{"n_mels": 64, "dropout": 0.1, "width": 192, "positions": "learned", "kernel_size": 15, "orthogonalizer": "newton_schulz_5", "adamw_lr_other_params": 0.0027, "max_steps": 7600, "batch_size": 512, "epochs": 149.4, "decay_fraction": 0.3}
Rows from block 3, named by matrix and row number. Rows with one number belong to one neuron. Each number is 50 + 12 x the weight over its row's rms, rounded and kept within 0 to 99. All counts start at 0. After the name is the row's rms in percent of the matrix's.
# fc1: first MLP up (model.blocks.3.ff1.fc1.weight, 576x192), inputs 0-191
# fc2: first MLP down (model.blocks.3.ff1.fc2.weight, 192x576, transposed), outputs 0-191
fc1.241 090:39 50 32 37 48 52 60 42 45 54 61 35 65 69 33 38 56 40 72 49 70 53 43 57 34 48 63 22 57 56 81 61 38 46 31 51 34 74 40 62 55 59 36 40 33 24 52 69 51 49 59 44 34 26 51 56 49 54 32 75 60 62 50 58 74 56 54 35 35 67 38 35 43 75 48 51 59 52 53 75 62 39 35 50 31 45 45 45 52 43 43 54 44 70 61 49 46 65 30 59 42 33 49 38 54 39 52 43 50 63 57 47 45 47 74 45 40 53 45 45 40 38 60 55 44 52 46 49 48 59 41 36 62 36 55 34 60 46 58 64 48 46 29 48 61 68 59 52 82 38 63 55 51 79 49 69 58 61 54 50 33 47 50 56 43 29 63 69 44 56 38 67 40 34 55 67 37 52 50 39 63 37 50 42 54 61 52 47 35 48 47 53
fc2.241 091:44 36 48 63 36 52 46 77 57 40 56 43 48 46 43 49 50 55 43 62 76 61 44 60 26 48 47 46 56 71 42 71 50 68 63 53 56 47 47 51 57 68 44 60 51 64 69 55 38 45 64 18 52 46 82 66 41 43 44 39 33 46 45 51 64 49 55 35 44 68 59 49 58 59 61 35 42 45 40 60 57 68 56 53 50 57 58 41 53 39 47 53 68 63 34 65 33 53 43 59 17 60 46 48 36 43 37 28 68 56 63 48 54 32 53 60 60 49 51 41 37 42 42 58 45 55 52 33 32 30 38 17 57 42 49 78 43 58 41 55 54 56 41 55 50 58 51 48 52 61 56 69 52 45 60 33 73 48 37 58 61 52 51 59 58 57 49 77 65 62 41 51 51 50 57 47 74 61 29 29 47 29 33 41 51 53 52 37 24 54 76 57
fc1.242 104:48 59 49 46 63 40 47 65 42 36 65 41 50 48 49 66 60 39 30 43 38 44 47 54 69 56 31 46 47 66 55 50 63 39 58 48 45 62 40 51 55 52 36 69 73 44 58 42 51 56 49 61 37 40 28 39 50 34 56 45 72 25 60 83 51 68 62 52 48 79 49 38 61 64 40 59 81 57 42 47 59 48 49 38 62 77 52 43 41 38 57 63 48 36 30 58 59 79 36 70 60 55 59 68 39 58 77 43 61 57 40 35 54 35 73 55 52 47 35 52 44 54 46 36 59 66 55 50 58 47 47 47 54 61 49 50 37 62 49 36 40 33 52 56 51 68 55 24 70 58 41 50 41 22 50 68 46 62 65 44 39 54 51 42 62 44 51 49 50 62 44 56 51 58 41 38 59 32 60 46 16 33 68 64 34 54 53 48 45 42 48 35
fc2.242 110:54 69 40 44 38 45 63 62 55 61 79 35 68 54 73 52 60 52 50 64 30 53 48 56 40 58 41 34 57 39 53 47 49 52 36 64 42 59 44 53 55 53 60 68 62 49 40 41 44 42 48 43 64 33 58 59 44 52 45 59 49 17 43 49 55 42 62 44 51 60 49 40 56 59 48 62 61 47 54 57 40 66 20 42 65 52 55 69 40 48 64 41 63 39 46 56 53 65 67 59 50 38 60 41 36 55 45 19 46 21 38 48 36 44 26 37 54 51 41 36 42 34 26 77 62 67 66 37 40 32 56 31 62 48 46 46 51 54 79 34 41 50 32 67 35 44 53 42 50 42 48 42 67 35 63 58 40 51 23 40 40 57 44 56 44 36 54 31 58 46 46 56 49 67 47 65 49 43 74 64 64 59 74 55 50 53 71 61 32 39 60 51
fc1.243 089:75 69 40 81 38 55 27 61 46 32 63 33 62 53 55 57 72 54 52 50 56 44 44 60 41 56 54 42 54 37 61 40 56 59 55 52 55 29 41 47 54 63 50 51 48 52 58 49 37 64 59 62 44 50 43 49 45 47 52 54 56 50 40 69 62 71 41 68 43 33 43 66 64 54 59 52 67 66 71 68 35 44 55 52 38 59 45 59 45 40 35 52 44 51 69 57 68 48 45 49 48 37 55 39 60 44 54 45 51 56 54 71 33 29 63 56 44 55 68 40 48 25 34 45 48 86 57 71 27 45 41 41 62 51 53 44 77 57 50 71 64 33 44 46 51 55 60 62 51 52 34 66 66 36 56 43 50 59 46 69 59 78 37 72 39 60 45 48 54 80 42 47 39 52 35 50 45 62 53 65 71 51 46 45 43 53 61 62 82 33 53 45
fc2.243 088:38 65 56 50 33 52 36 47 71 39 76 39 36 57 51 70 48 47 62 26 57 62 32 67 50 45 53 56 56 71 56 49 47 38 75 49 37 45 40 48 43 58 49 38 59 61 65 53 41 64 55 58 59 47 43 49 89 55 57 72 66 55 29 59 50 30 66 40 38 42 38 35 44 71 52 63 42 63 60 56 46 67 52 58 51 49 56 59 55 57 60 55 42 60 55 42 48 46 68 62 45 58 52 42 47 55 44 38 55 70 58 45 51 34 67 68 62 35 52 45 42 49 46 33 58 49 29 63 78 53 50 68 71 64 65 54 52 64 34 59 42 22 47 62 44 38 61 49 57 63 50 45 53 66 80 54 45 62 45 52 64 55 62 40 43 52 71 55 38 38 68 53 58 55 37 58 44 45 33 64 62 19 30 60 63 51 55 72 40 42 56 48
fc1.244 115:52 45 40 52 44 38 39 40 54 69 43 47 50 55 45 62 36 65 46 46 52 30 37 34 36 45 43 48 53 63 55 39 58 65 52 27 50 43 50 28 58 39 70 65 73 54 49 65 79 46 33 54 50 57 51 49 54 32 47 57 66 34 63 73 36 69 47 36 54 47 50 48 34 47 43 41 61 64 54 30 74 76 36 44 62 42 72 51 44 45 72 48 61 42 54 42 42 80 37 39 63 41 52 41 51 46 50 58 69 57 60 48 56 54 20 46 50 44 63 77 62 22 44 62 54 48 36 53 45 35 50 52 63 72 42 45 34 49 57 53 38 56 49 22 26 74 59 61 54 42 45 64 44 66 38 40 68 40 45 41 58 40 60 64 46 47 46 62 52 76 48 60 50 56 55 50 54 64 41 52 29 58 34 41 37 50 41 63 63 51 47 69
fc2.244 110:33 28 40 48 59 46 34 59 55 41 55 39 70 58 26 50 53 49 51 50 40 47 39 29 42 55 65 52 46 67 47 54 69 66 34 41 49 64 71 45 54 46 72 63 60 39 20 54 33 43 46 29 60 54 57 48 44 37 52 59 60 35 41 64 62 58 52 47 57 44 51 41 26 38 44 84 60 63 57 17 48 62 60 50 52 46 45 42 32 49 58 76 37 56 39 42 48 58 40 58 54 45 23 54 49 63 63 63 31 26 44 42 26 48 43 69 47 77 61 33 36 30 56 68 64 62 57 56 50 24 65 50 56 45 62 63 41 53 44 51 56 66 57 54 45 46 44 57 48 42 42 62 51 61 54 49 53 41 53 51 39 45 66 47 53 67 50 41 39 45 69 70 43 45 53 63 34 44 53 37 47 61 63 72 45 52 59 44 73 42 41 70
fc1.245 105:46 56 67 51 41 41 48 78 41 45 15 50 49 56 64 42 56 61 42 55 35 54 53 23 37 59 43 74 49 34 63 40 54 42 55 38 69 43 63 78 43 45 59 50 52 47 56 78 40 39 61 53 54 56 53 67 68 46 35 52 65 41 42 25 56 61 56 61 15 38 39 45 53 62 53 50 54 31 59 73 44 51 55 51 54 41 59 50 47 59 45 40 46 54 45 38 42 53 39 48 72 59 45 60 59 48 42 58 61 38 48 44 54 32 63 46 43 41 50 50 39 24 46 49 42 68 49 39 45 45 43 49 60 55 43 51 54 46 46 63 42 43 67 65 29 70 49 61 29 31 52 49 44 41 41 58 63 64 38 59 58 47 46 62 82 51 56 62 33 64 24 31 49 52 44 32 54 85 59 61 49 49 51 38 54 22 55 37 49 28 50 61
fc2.245 102:56 35 66 55 67 56 37 56 54 46 47 30 24 52 53 36 36 24 51 33 64 65 70 59 57 51 55 49 59 31 57 44 26 48 76 50 58 39 51 35 35 49 62 40 59 43 19 46 56 42 57 52 43 48 44 65 62 45 54 60 58 46 55 43 61 46 52 55 57 60 71 52 56 35 58 41 53 47 59 50 66 49 54 65 47 43 46 46 55 55 62 68 15 53 56 54 38 40 28 66 40 39 41 63 56 45 48 46 53 47 44 45 52 41 47 43 38 51 40 65 49 78 60 60 42 50 51 40 44 30 36 30 29 55 69 35 37 32 49 44 43 49 54 67 55 41 44 74 43 26 47 63 54 77 39 33 60 53 54 40 48 25 47 47 27 44 64 44 47 51 64 45 49 66 65 60 53 54 46 74 51 45 43 38 40 63 58 27 15 46 41 67
fc1.246 093:62 63 55 58 69 54 46 49 51 55 35 54 68 61 55 56 30 39 28 49 47 56 47 50 67 56 42 29 53 36 43 60 72 57 60 45 37 36 38 76 30 50 41 39 42 32 57 57 26 52 37 34 41 34 38 65 52 60 60 40 28 65 48 38 37 65 51 55 62 56 40 34 48 54 67 58 35 54 59 53 75 67 57 24 50 54 36 56 32 55 39 27 74 63 59 60 26 46 33 34 48 44 47 46 64 66 66 62 52 36 50 74 49 39 43 59 38 52 63 45 69 43 32 46 44 47 58 52 49 52 56 37 22 54 58 43 55 57 36 68 55 58 49 66 56 55 42 56 45 61 39 78 68 44 52 49 47 58 45 44 59 68 52 38 52 29 54 54 61 58 28 43 40 66 32 57 65 46 43 58 69 51 51 23 47 64 47 54 34 56 52 45
fc2.246 101:36 48 68 64 46 66 63 58 63 31 49 50 43 38 48 42 61 53 43 40 40 53 58 77 61 52 39 35 45 67 59 45 53 41 30 49 35 56 51 61 60 65 53 19 51 44 45 24 42 54 49 54 69 67 57 74 41 55 55 05 45 72 60 54 40 47 34 37 31 62 54 39 31 59 40 56 62 57 49 51 63 49 57 59 62 63 36 51 60 29 35 74 52 74 47 54 29 50 48 51 45 31 75 53 54 72 40 48 78 68 50 60 49 48 55 41 48 54 46 52 33 37 46 50 43 58 63 64 77 56 52 52 44 50 48 42 40 55 53 63 43 57 47 62 48 52 27 48 45 54 72 50 65 53 35 44 44 71 57 50 67 65 32 64 33 53 51 49 43 51 64 49 41 52 37 63 76 49 37 68 53 35 56 56 45 65 49 50 59 47 53 50
fc1.247 097:53 65 45 63 67 32 52 52 54 37 45 54 61 46 51 46 57 51 54 55 43 43 58 37 39 54 48 36 47 55 35 37 45 11 47 50 50 65 47 42 56 47 89 54 43 35 43 50 43 48 34 58 39 43 46 46 69 56 33 51 62 34 56 59 44 44 33 60 55 58 45 49 56 50 64 56 41 64 53 43 31 40 47 62 72 42 58 52 61 42 53 32 70 45 65 46 43 54 41 53 30 50 20 68 38 56 49 61 37 51 37 55 69 56 35 49 46 29 33 61 58 46 44 57 36 38 52 29 31 47 45 43 43 52 45 39 25 66 41 49 22 25 41 71 62 60 40 46 34 30 78 58 61 48 52 47 42 46 67 56 22 37 43 60 66 34 43 56 62 69 59 52 46 46 41 68 63 34 25 41 61 42 50 39 70 51 41 46 32 52 45 50
fc2.247 098:43 67 46 35 49 39 56 74 44 47 33 71 62 76 49 51 81 47 50 55 32 40 46 49 61 42 41 70 48 49 24 47 33 39 64 49 48 58 61 65 49 40 80 34 38 36 52 41 29 50 38 40 53 45 45 36 57 53 40 45 52 54 40 51 49 52 43 46 39 68 68 56 56 40 43 53 38 43 31 62 62 28 55 55 76 60 59 23 65 55 62 44 51 53 66 61 46 47 45 47 54 64 46 37 58 51 70 42 47 28 60 39 54 52 47 54 60 61 40 69 62 62 49 36 46 36 64 52 21 53 39 32 36 44 36 47 57 61 50 48 63 64 56 46 52 41 49 59 68 39 62 63 51 46 69 24 42 37 57 72 44 59 71 35 31 33 65 49 60 42 41 61 59 57 35 50 59 65 43 49 57 53 67 69 54 66 58 47 62 58 77 44
fc1.248 087:41 74 44 61 18 55 45 49 31 51 46 54 27 51 51 37 54 46 55 51 42 44 35 43 39 57 20 45 79 43 51 30 50 41 48 58 36 75 51 49 27 68 45 65 59 27 73 52 49 43 25 58 28 26 58 56 39 37 75 39 40 37 43 40 62 39 52 63 45 68 33 37 57 42 66 61 37 46 41 44 48 47 56 61 55 64 29 19 62 61 39 53 46 50 44 57 35 61 56 48 35 52 75 40 53 48 63 44 57 41 46 51 61 52 70 23 60 43 47 36 37 34 60 28 46 45 67 49 54 37 41 50 35 55 45 44 49 47 48 63 36 51 50 41 70 66 66 47 52 42 36 41 56 39 33 64 52 59 63 45 43 42 51 43 54 50 59 57 50 63 72 44 61 68 50 61 33 47 41 36 66 56 42 45 35 45 40 42 39 58 44 45
fc2.248 082:53 42 71 61 48 62 54 50 55 57 35 39 44 56 29 60 45 67 76 49 49 47 47 51 30 52 49 47 42 36 30 40 47 58 71 54 39 54 32 41 44 58 44 53 43 52 61 44 36 48 48 40 61 33 39 67 53 33 41 55 56 65 57 28 53 40 45 41 76 38 42 48 73 41 68 51 39 72 44 54 62 55 38 66 78 19 56 54 89 49 13 43 50 59 62 58 30 51 43 49 39 39 57 63 51 61 60 53 37 50 57 69 55 43 48 48 45 53 57 32 74 48 32 57 38 52 45 67 61 53 52 46 58 49 40 64 46 54 46 34 42 57 55 60 42 65 63 33 41 45 61 60 39 43 61 43 42 56 27 48 41 67 61 56 71 44 70 53 67 43 56 40 39 34 65 47 50 47 41 23 37 46 50 21 61 54 48 33 39 52 50 66
fc1.249 091:45 56 47 39 65 56 47 53 47 52 61 44 55 71 44 55 40 43 49 43 66 60 51 47 36 42 51 40 35 48 53 54 33 62 71 48 67 51 49 27 47 63 44 47 49 57 64 51 17 45 47 39 53 51 40 36 42 33 56 40 49 36 57 42 45 61 74 60 32 65 45 36 39 50 49 79 29 45 67 57 32 41 60 43 36 55 28 34 39 27 46 53 36 69 48 45 75 30 71 42 70 65 60 54 66 54 52 51 35 55 56 53 38 61 33 61 55 66 44 53 14 40 46 39 36 54 36 45 45 54 53 56 56 50 41 35 38 59 62 69 58 44 50 01 56 58 64 61 36 49 76 40 53 49 49 42 61 65 47 53 28 59 47 51 63 60 52 62 58 58 65 53 50 39 58 51 64 63 51 42 34 47 45 37 52 57 53 74 44 39 40 48
fc2.249 081:47 33 57 73 48 64 30 66 63 63 70 41 50 49 41 58 51 66 50 58 61 60 48 65 64 44 60 26 55 32 68 45 58 56 64 40 62 45 46 37 51 64 46 41 39 41 68 42 52 53 52 61 60 65 53 48 44 53 57 46 56 41 64 41 66 68 74 37 36 41 50 63 49 55 52 68 50 49 52 47 34 80 67 59 53 35 65 48 40 32 42 63 43 53 38 42 72 71 55 55 55 48 60 45 61 53 53 60 24 44 42 55 58 62 45 54 73 26 68 52 52 55 54 64 54 36 44 52 50 44 39 74 47 68 45 53 29 49 58 79 64 46 39 37 46 53 64 50 74 34 42 47 51 64 52 55 27 51 68 47 73 57 75 46 41 61 59 51 20 63 53 50 64 61 58 61 36 61 46 38 47 42 59 27 50 64 58 51 27 55 67 45
fc1.250 083:61 56 51 41 52 37 65 60 37 47 66 51 47 46 47 48 72 63 52 60 27 48 36 58 36 69 57 54 50 55 23 31 63 29 53 49 25 56 48 48 55 25 45 53 45 56 46 52 42 47 66 59 48 46 40 38 70 29 77 44 42 49 62 57 27 46 53 45 74 46 62 43 56 48 50 44 63 46 40 82 46 32 29 62 39 43 49 48 57 28 46 37 70 55 46 40 44 49 72 43 67 50 45 57 60 41 49 31 60 69 56 64 55 39 52 60 62 47 50 50 58 70 56 55 58 51 47 43 43 24 59 46 71 41 47 42 43 17 32 39 41 27 35 50 34 54 48 53 37 60 53 60 46 47 38 66 72 62 64 67 42 47 54 60 74 61 57 39 69 68 55 38 66 52 35 43 35 51 63 38 61 35 60 62 38 48 45 69 60 44 51 44
fc2.250 089:40 69 40 57 54 40 48 82 44 53 52 27 60 33 53 56 56 39 45 46 45 58 36 38 53 56 34 59 64 28 42 50 42 43 70 54 62 46 34 56 48 12 43 52 44 42 52 44 59 51 50 55 45 53 45 49 35 51 39 45 38 48 48 39 47 55 43 41 62 50 45 53 36 46 45 51 65 50 39 45 55 56 36 50 57 55 31 55 35 63 53 64 66 54 43 62 34 53 28 43 53 67 33 39 46 47 46 41 61 44 38 42 72 62 50 62 64 35 57 47 46 57 62 89 69 65 43 45 71 56 42 58 47 41 47 31 37 36 61 38 33 50 73 38 69 35 73 42 28 36 43 64 54 48 40 76 32 56 51 39 48 48 52 43 56 30 61 46 57 65 26 60 60 44 37 62 47 49 64 48 51 65 64 62 80 52 39 59 27 68 26 47
fc1.251 104:27 51 53 65 49 62 31 54 49 27 31 24 35 39 46 57 68 37 32 69 70 43 44 39 63 28 49 32 44 38 55 53 65 53 49 48 41 66 49 60 60 66 49 54 37 44 44 83 43 48 57 51 47 49 58 73 46 54 50 56 69 44 62 64 45 40 62 52 62 63 67 66 74 48 35 43 73 45 36 37 45 60 53 39 31 56 57 64 58 50 45 58 55 46 47 46 61 65 59 46 47 38 66 41 49 73 48 57 53 42 51 58 57 52 67 80 41 38 46 50 41 46 70 40 61 43 41 70 51 61 66 41 46 53 63 39 53 44 69 47 38 38 17 39 49 64 48 40 51 60 52 54 65 30 56 52 51 35 54 57 58 19 40 56 54 54 46 42 37 46 54 73 56 54 57 55 42 57 60 41 62 45 51 35 78 60 27 37 68 40 34 54
fc2.251 102:32 22 50 73 49 49 54 53 66 69 45 29 61 46 54 45 43 60 38 62 85 62 57 39 35 30 36 38 49 52 54 38 46 64 31 60 47 52 76 23 47 56 58 42 44 48 45 63 44 54 42 46 48 54 22 68 44 61 49 53 48 41 31 42 72 39 39 59 54 55 66 70 58 38 61 34 45 38 47 42 70 41 42 37 47 67 77 36 36 54 51 56 60 41 62 64 42 67 52 38 84 61 63 50 58 37 44 59 50 52 46 36 49 46 59 45 34 48 45 39 65 54 48 40 72 53 39 45 69 34 52 50 38 51 43 64 49 50 37 44 62 65 35 46 58 53 51 59 50 52 36 46 43 44 56 34 55 38 56 39 59 53 61 67 55 52 44 48 42 49 55 51 48 62 40 70 55 44 63 60 68 37 44 81 73 38 35 71 45 37 67 31
fc1.252 109:51 54 36 50 49 48 20 27 38 56 33 39 54 53 60 54 58 48 64 64 36 44 59 41 57 62 53 60 45 27 58 51 49 66 38 41 35 72 33 52 65 25 46 62 54 56 56 53 70 60 49 58 61 65 59 47 43 62 61 31 66 36 39 49 41 54 41 48 49 63 51 38 32 44 56 48 48 49 62 28 41 51 36 54 40 39 51 21 32 62 54 60 62 72 73 31 30 56 49 41 36 49 47 52 47 52 43 44 45 51 65 52 36 52 69 49 31 45 51 55 55 55 74 50 47 47 54 49 47 38 54 60 39 38 43 52 50 65 57 61 73 54 81 73 30 54 62 65 58 42 37 54 48 48 19 66 62 49 49 50 43 24 66 59 46 59 70 51 53 63 49 28 67 44 44 41 64 47 42 68 67 45 43 42 26 60 75 36 52 64 49 47
fc2.252 099:52 38 57 50 39 48 42 59 38 57 53 50 50 72 55 72 32 35 71 31 35 58 59 58 47 43 39 52 48 66 37 44 40 50 61 50 56 53 37 55 69 61 55 49 39 33 22 34 75 51 50 42 53 41 63 46 28 35 69 50 53 52 50 43 39 71 44 66 60 44 38 54 44 64 44 69 52 34 62 27 62 72 57 47 55 44 60 59 49 54 68 56 55 25 62 39 40 45 60 46 42 38 35 37 70 60 64 55 40 61 39 50 41 49 60 33 52 64 52 46 73 36 44 48 48 69 67 36 52 48 70 65 37 27 50 41 44 60 53 50 50 48 46 42 83 35 72 41 72 55 51 48 47 52 26 62 39 54 38 61 34 50 56 45 50 54 47 60 46 55 47 24 41 66 56 30 50 41 56 76 40 60 67 37 35 69 66 50 67 55 36 57
fc1.253 094:50 39 53 44 48 61 63 35 56 55 73 42 35 59 58 57 42 49 45 58 56 49 56 39 47 67 38 73 50 36 41 35 47 52 31 34 63 50 45 55 40 47 56 53 43 58 75 51 58 51 48 56 43 66 55 63 63 54 49 44 46 41 61 37 54 78 75 57 57 26 48 48 52 47 63 82 26 64 69 46 39 49 57 35 58 47 43 49 55 20 69 68 64 42 61 41 50 41 40 70 64 48 47 45 45 33 48 57 64 38 41 49 47 36 48 51 50 72 62 48 30 49 35 43 42 47 42 58 36 64 51 23 50 42 57 34 60 54 49 36 67 28 64 28 28 47 44 60 70 51 29 56 56 73 56 73 47 40 56 41 44 52 58 36 67 43 53 47 50 59 54 35 46 17 42 38 52 40 71 57 33 59 28 60 48 74 48 58 51 52 43 46
fc2.253 092:58 50 39 49 56 53 48 38 36 41 66 26 44 40 54 42 43 41 45 71 53 32 54 63 65 51 45 72 50 40 66 43 60 54 55 61 50 45 54 53 78 48 56 50 45 42 41 41 63 48 52 58 59 42 35 42 52 54 40 73 58 41 62 65 57 44 43 30 24 48 48 55 52 48 43 60 43 28 45 41 58 51 53 47 40 41 44 58 68 65 36 48 36 36 48 50 45 31 71 64 38 79 66 62 48 74 62 54 49 51 51 57 55 65 61 49 62 47 64 22 36 41 51 50 45 51 45 62 52 44 14 63 39 54 40 45 58 64 50 58 80 14 53 66 58 67 41 52 52 68 37 55 42 66 38 63 67 26 46 34 57 48 57 53 38 40 51 56 38 44 60 39 55 48 49 22 46 60 48 59 45 58 20 46 16 42 58 55 60 61 40 62
fc1.254 106:38 54 48 50 48 44 83 40 40 53 41 43 50 49 43 43 39 54 56 49 24 42 65 47 50 41 63 41 60 67 60 36 64 34 58 46 45 42 26 32 51 48 43 55 41 77 45 59 46 61 49 50 60 60 65 56 56 49 36 61 53 66 47 66 41 54 58 54 64 28 35 43 43 76 45 37 57 67 55 59 36 70 50 55 50 55 36 50 33 49 31 37 47 58 28 28 73 53 52 41 63 58 58 48 54 48 67 67 59 72 62 34 60 63 58 44 57 50 51 58 47 37 54 47 35 48 35 44 58 42 76 54 50 35 51 33 44 43 44 41 61 40 30 41 67 68 30 61 56 42 29 51 50 35 66 52 57 28 59 49 36 50 27 36 32 28 57 41 31 50 44 23 68 56 39 36 58 56 52 59 38 65 28 28 56 48 40 59 54 66 46 45
fc2.254 105:65 59 66 42 36 61 54 44 42 46 37 59 37 55 33 57 58 52 45 63 32 53 56 47 34 45 60 52 44 61 48 57 63 46 56 47 50 37 45 46 31 36 47 28 45 66 57 62 47 52 31 59 68 42 69 56 51 44 23 49 64 48 51 57 49 25 55 57 51 23 58 54 40 52 43 47 39 47 53 45 47 66 48 36 47 77 50 62 44 58 53 49 44 29 46 41 41 64 39 41 45 57 40 57 33 61 46 80 71 49 43 42 51 58 38 45 40 45 47 83 48 45 54 29 52 73 57 44 54 41 63 40 52 58 56 46 44 46 51 52 40 61 30 64 46 60 28 55 63 44 34 69 37 38 61 37 56 41 41 53 65 78 44 55 53 43 58 43 54 61 57 26 64 75 52 20 43 47 57 81 53 61 48 55 90 66 43 47 52 75 57 66
fc1.255 098:57 59 62 48 60 52 46 61 33 49 53 45 61 64 52 50 63 52 61 33 64 39 51 57 68 34 34 48 75 48 43 40 42 36 40 61 27 58 52 39 66 67 80 34 47 56 68 49 38 42 37 41 50 67 26 48 60 49 36 49 45 27 62 59 47 47 62 42 67 51 70 45 33 62 45 59 48 27 45 66 59 47 55 52 60 77 50 34 70 35 36 52 59 45 36 66 56 62 57 49 31 51 45 38 56 62 60 38 63 58 58 35 65 66 46 52 59 46 34 60 56 58 46 43 48 55 44 65 54 46 55 42 56 42 44 55 33 68 46 41 44 57 52 73 33 75 58 63 62 44 57 66 50 46 42 35 42 62 58 55 64 21 42 30 34 76 44 66 64 58 51 56 57 46 17 60 61 48 62 57 29 57 50 48 65 62 41 45 39 39 68 37
fc2.255 106:73 57 39 15 62 57 50 54 45 40 51 52 35 52 63 58 63 34 38 51 41 53 42 56 48 44 54 47 41 45 60 21 57 64 41 63 61 28 43 41 54 43 54 70 48 33 44 29 38 43 61 40 31 77 51 30 45 51 30 46 45 40 62 58 47 46 69 44 59 64 59 34 50 66 43 58 75 57 69 58 50 41 33 63 47 58 60 47 62 41 72 45 38 54 50 55 40 52 55 52 66 55 41 49 58 25 42 48 56 46 44 57 76 43 55 50 68 64 28 48 29 30 36 69 49 43 38 43 50 54 49 32 53 43 52 49 41 44 60 34 46 44 63 49 58 49 39 51 54 27 71 66 20 63 66 60 42 65 28 54 45 55 33 60 19 39 51 37 44 54 55 48 46 46 54 71 65 55 61 25 49 40 45 33 46 33 47 49 50 48 48 36
fc1.256 104:51 54 52 26 47 55 46 55 60 54 75 46 50 45 51 50 57 62 15 51 56 27 59 73 56 46 46 68 50 35 49 45 56 43 60 34 58 36 42 60 51 36 32 65 43 33 51 65 54 60 44 57 49 78 58 37 61 37 57 68 43 56 69 54 51 59 61 46 50 26 81 40 50 56 57 44 56 49 45 49 56 46 56 27 58 48 53 38 27 48 36 67 45 43 52 35 56 47 52 56 31 79 46 57 49 51 65 31 51 55 67 60 64 35 33 37 55 47 58 48 35 60 36 50 51 57 63 83 65 39 63 32 42 54 46 41 63 48 41 42 61 33 50 67 54 54 26 36 66 46 28 57 43 63 25 53 51 44 72 56 32 44 57 50 30 46 63 54 54 58 59 43 40 53 60 45 53 39 55 61 50 61 29 34 22 60 53 49 55 36 36 37
fc2.256 113:50 47 48 20 68 44 53 28 55 37 34 29 43 53 56 60 38 38 52 38 33 46 62 59 58 58 48 76 61 34 39 58 53 47 43 26 57 40 64 29 53 66 48 58 41 26 34 50 52 60 49 57 45 62 49 50 46 62 36 52 52 72 41 51 58 47 10 49 35 39 44 51 65 39 42 57 41 32 51 61 59 43 29 69 38 48 66 44 63 45 53 52 29 30 48 64 29 45 59 48 69 55 61 48 45 52 64 55 57 38 42 79 64 37 44 57 45 56 68 54 36 46 47 29 61 59 54 35 64 36 61 42 60 52 73 54 43 55 55 56 51 49 51 69 39 53 42 58 43 49 22 50 48 32 43 53 33 46 60 48 81 78 55 64 41 39 47 52 59 42 36 52 53 48 68 52 53 48 55 30 52 48 33 51 31 61 64 60 67 40 43 53
fc1.257 088:40 60 22 39 57 44 42 44 48 59 53 64 60 73 56 49 26 57 37 62 53 35 48 39 43 68 48 69 51 40 47 61 36 29 24 59 31 54 63 52 25 55 49 37 46 42 55 74 36 29 47 68 56 71 44 42 82 61 44 54 38 66 52 51 33 62 63 36 49 42 49 77 52 48 42 61 36 37 79 57 55 47 57 59 41 43 61 41 58 44 51 37 62 30 59 50 50 56 66 56 56 54 63 44 30 54 71 75 63 32 46 60 46 53 47 60 58 47 50 44 58 67 39 31 44 48 57 45 57 56 31 54 53 53 45 55 47 59 53 50 64 40 51 30 44 66 42 55 49 18 47 62 37 65 42 48 47 56 53 44 64 31 35 57 56 57 44 53 34 69 47 52 46 62 44 74 51 62 65 33 62 41 39 51 33 52 57 51 42 33 30 67
fc2.257 088:35 44 37 62 55 46 52 12 45 54 58 30 37 62 58 41 39 58 52 64 71 47 61 55 56 40 43 58 55 77 52 31 48 56 30 37 54 45 43 61 40 59 34 46 44 38 44 43 71 71 48 69 66 34 29 54 50 53 49 38 51 61 42 63 57 50 39 40 50 48 50 75 73 41 30 35 69 44 48 48 46 44 55 37 40 62 54 39 45 61 64 62 45 65 34 40 45 44 47 62 49 53 32 65 54 39 47 48 50 44 57 63 46 68 64 53 33 38 48 51 34 63 43 60 26 60 67 51 54 18 29 54 33 42 43 55 49 60 64 34 44 48 57 31 52 35 32 60 52 39 46 48 64 54 41 45 34 54 49 51 38 66 56 57 43 60 50 64 47 37 31 40 41 51 41 44 40 21 69 65 21 64 29 45 65 54 44 32 61 53 47 31
fc1.258 103:30 29 46 42 53 33 68 37 57 30 52 51 46 54 57 34 50 50 36 56 47 34 61 39 50 42 33 62 71 50 53 76 54 57 43 43 21 67 40 56 56 64 54 43 31 47 70 63 39 46 57 32 65 55 39 58 42 54 66 45 58 48 35 61 51 47 58 61 53 24 65 71 62 60 51 52 55 55 27 50 55 51 42 59 45 65 54 48 67 53 34 47 40 47 36 55 64 42 33 45 55 59 63 50 54 71 57 72 50 53 67 50 41 57 70 59 60 56 47 38 63 41 46 41 57 54 39 42 57 48 80 28 39 50 53 41 21 45 35 50 74 23 33 50 46 71 66 52 25 51 59 37 52 48 58 50 45 65 50 45 72 29 62 50 39 51 49 47 25 52 54 35 64 58 46 50 43 58 67 34 52 50 52 41 66 29 56 68 32 59 47 60
fc2.258 102:51 38 70 71 53 67 44 55 45 46 50 66 48 71 45 35 45 57 54 70 48 51 61 26 36 50 57 66 74 66 58 39 54 71 56 48 46 55 31 48 47 25 63 47 41 58 34 52 63 48 51 46 68 45 38 58 41 52 47 47 64 46 48 58 65 44 31 53 37 63 48 40 47 17 50 48 28 43 39 75 50 34 38 51 49 75 54 59 33 46 61 44 45 40 48 57 48 49 45 57 69 52 60 44 31 52 70 64 31 65 55 48 48 47 48 44 39 46 35 48 30 32 63 31 57 73 42 42 73 29 59 36 55 42 50 62 52 49 79 62 78 64 45 40 53 46 44 51 51 63 37 43 40 52 42 43 64 39 47 60 73 52 61 53 56 36 51 30 55 57 59 43 59 68 56 38 59 35 54 57 63 65 59 52 55 30 11 48 50 50 53 45